Weights of a small spectrogram diffusion model.
Model: 3M parameters, log mel input, activation silu, widths [48, 96, 144].
Training: soap at rate 0.0031, 12600 steps, batches of 64.
Rows from block 11 of a small spectrogram diffusion model, named by matrix and row number. Rows with one number belong to one channel. Each number is 128 + 24 x the weight over its row's rms, rounded and kept within 0 to 255. All counts start at 0. Numbers have three digits each.
After each channel's rows are labels from the 100 clips, of 14976 (inputs lightly noised), where the channel reaches its highest value: "top examples" is what is common among them. Only what is clearly more common there than usual is listed. The data: struck, bounced, scraped and rolled objects made by modal synthesis.
# convs0: first 3x3 conv (model.decb.1.0.convs.0.weight, 48x96x3x3, standardized in use, each kernel summed), inputs 0-95
# convs1: second 3x3 conv (model.decb.1.0.convs.1.weight, 48x48x3x3, standardized in use, transposed, each kernel summed), outputs 0-47

convs0.5:033151156130128139121148111142130170096106125179132126155146119156108162113117122069138115115130146015180138108126169163158120125122128092099128105122124119142139121137122124127131145146120137137133109130138138120123125125128133123147118132142118111142127131143130177153113126118126119149
convs1.5:077138083136147148088124121150111156131136166129164113149187099131132084129125137107119140113149149111118115181155170123133149118113140126136145
top examples: one hit; small

convs0.33:145127132133119105109134140029118115140139136148101125148164134155127179122133127118131146126108136077137060054126192101178138128150097139086131118141146139142131118149122130124146134143171085150119125142140109103143145152138151133114134130139119149129146146121146139148127133120110137150
convs1.33:134149123137128123155152125074148122140121104146113154165094150139116121142102126122144119173106158154110142143176123181114123109177156094102117
top examples: striker: soft; small; repeated hits

convs0.21:137135127143135118137139112129123137130142129138141096140127129140122129100137125117144138129125129132143130130124140115153069124132107107147120098173122123162142097176129108153181162148133128110130118121211101162079060093114072127113108148119125126151135125130100171146139095191124111094
convs1.21:132122129128140134106135129139112125130167141133127134128000128125134125132123128128147087113143131114123134124133140132147135126129141111130116
top examples: one hit; rubber-like damping

convs0.26:083130126076145180103159118134137147115130119116098156119153155154112107103128138123128124163054176148148116136112062109105097104098155138131079123129130151122120101140140099115107106170131139155126131159093140122103137120141134131177151125117140097130122139104106127122113100094104154136
convs1.26:151149161140152147165134168166146158141142160174146131135162124132159112154140138143176168131146153139172133132135131146133157137156150132158156
top examples: white noise; pink noise

convs0.4:076102107097138123098151169127128136161105123101179065159143064152132177118140172072089110146109111135113183108119070122115127135149157172133149108137141136105121111138148160110169126121149109127118125144138146106125138139129116122139145149114131129132135119132104112149121141116139139124
convs1.4:076132129112117161101121122092120161119154088131107133151146105148125087133123120116133138157168092106137117136117117108137132077136070157092139
top examples: one hit; membrane

convs0.41:139139147132132146112128130107104122151150122102140110178139145170130107118121101156132078147112158112063146162138144146142120149127125140129142096134113155070121161169095136125145135153115163109121119130130160156133102181123069134127160142129142094135114127113136115129124138156149140209
convs1.41:167118119141146132165136134136123110118164122152116147069123093118138120087142120141122119132166110139138055089115156109107115142143093144138158
top examples: hard striker; small; action: repeated hits

convs0.8:123122135101126126130135119143142121147113136100132118115129124152117133133136145034147103114123055142136114185127145133153142105146124100129136106111111094129123062122156135143130133125156121126099102199145127105110153128142168104137135143129118102136137152145113142166117131164101071147
convs1.8:122137165103149106141117122172061119110146101121112150097162112126135149060141129094147125137139136150125131117096147126132122106100088118154149
top examples: reverberation; text has "room"; text has "reverberant"; steel-like damping

convs0.27:102102095162135125145154125130125119099125101140137115173136093129112091128151138129153147100128090135165152125123114078170099081106124140177092138135130146185078168122109138088129122151134066151124151150144107142121153164140130147150115116147135117140146111142116152093139123123152097098
convs1.27:076102166091110106157133121116124145115115111118100114142172134123131130132169080122086125096147129141181116147125106114128095159092145115120127
top examples: clipping; text has "clipped"; rumble; pink noise

convs0.31:152148134128188118122155107129135115120152147140139111135127118095130104105091106116153147142148126155138179113151130085177085138147125066102120097127134067171153108139144154112145163109178135152131111134124103154131146096167129125115122135139118101117155125172150119154117115153087133121
convs1.31:159104105097123118101095136118144136134097109150114119143180111142150135124175091116094105121162119177144133157124132130181129097097145107105124
top examples: one hit; white noise

convs0.40:143141131119119140123136122126132143153107140133146153102113138122117120142108156086141119121077087133119106141156153155162131125146137115116121105114143134166132058070164121142134141102151159107111119163111110136129129141203141124133107132111132123155146130127109149114122137180140039163
convs1.40:117153148147216139132130141117185131106139129142135134144128168125149108063152116117119148135147106122140129147154148128136176146129128125142126
top examples: reverberation; text has "room"; text has "reverberant"; scraping

convs0.0:145151145182135083133074137140112128095148149133111116217129098094113204128160066105108118123149146113140140095142103121168115110133115087124144098084138119132118147139130139095104113158121103135115123127124131133133102154151139115106141105145112131119119142148153131135152127129143124116
convs1.0:153123109087082142125115135097118126132098067118132137140119123107107144096085140091129068130147128125113126103106145139090078142110137139114124
top examples: striker: soft; one hit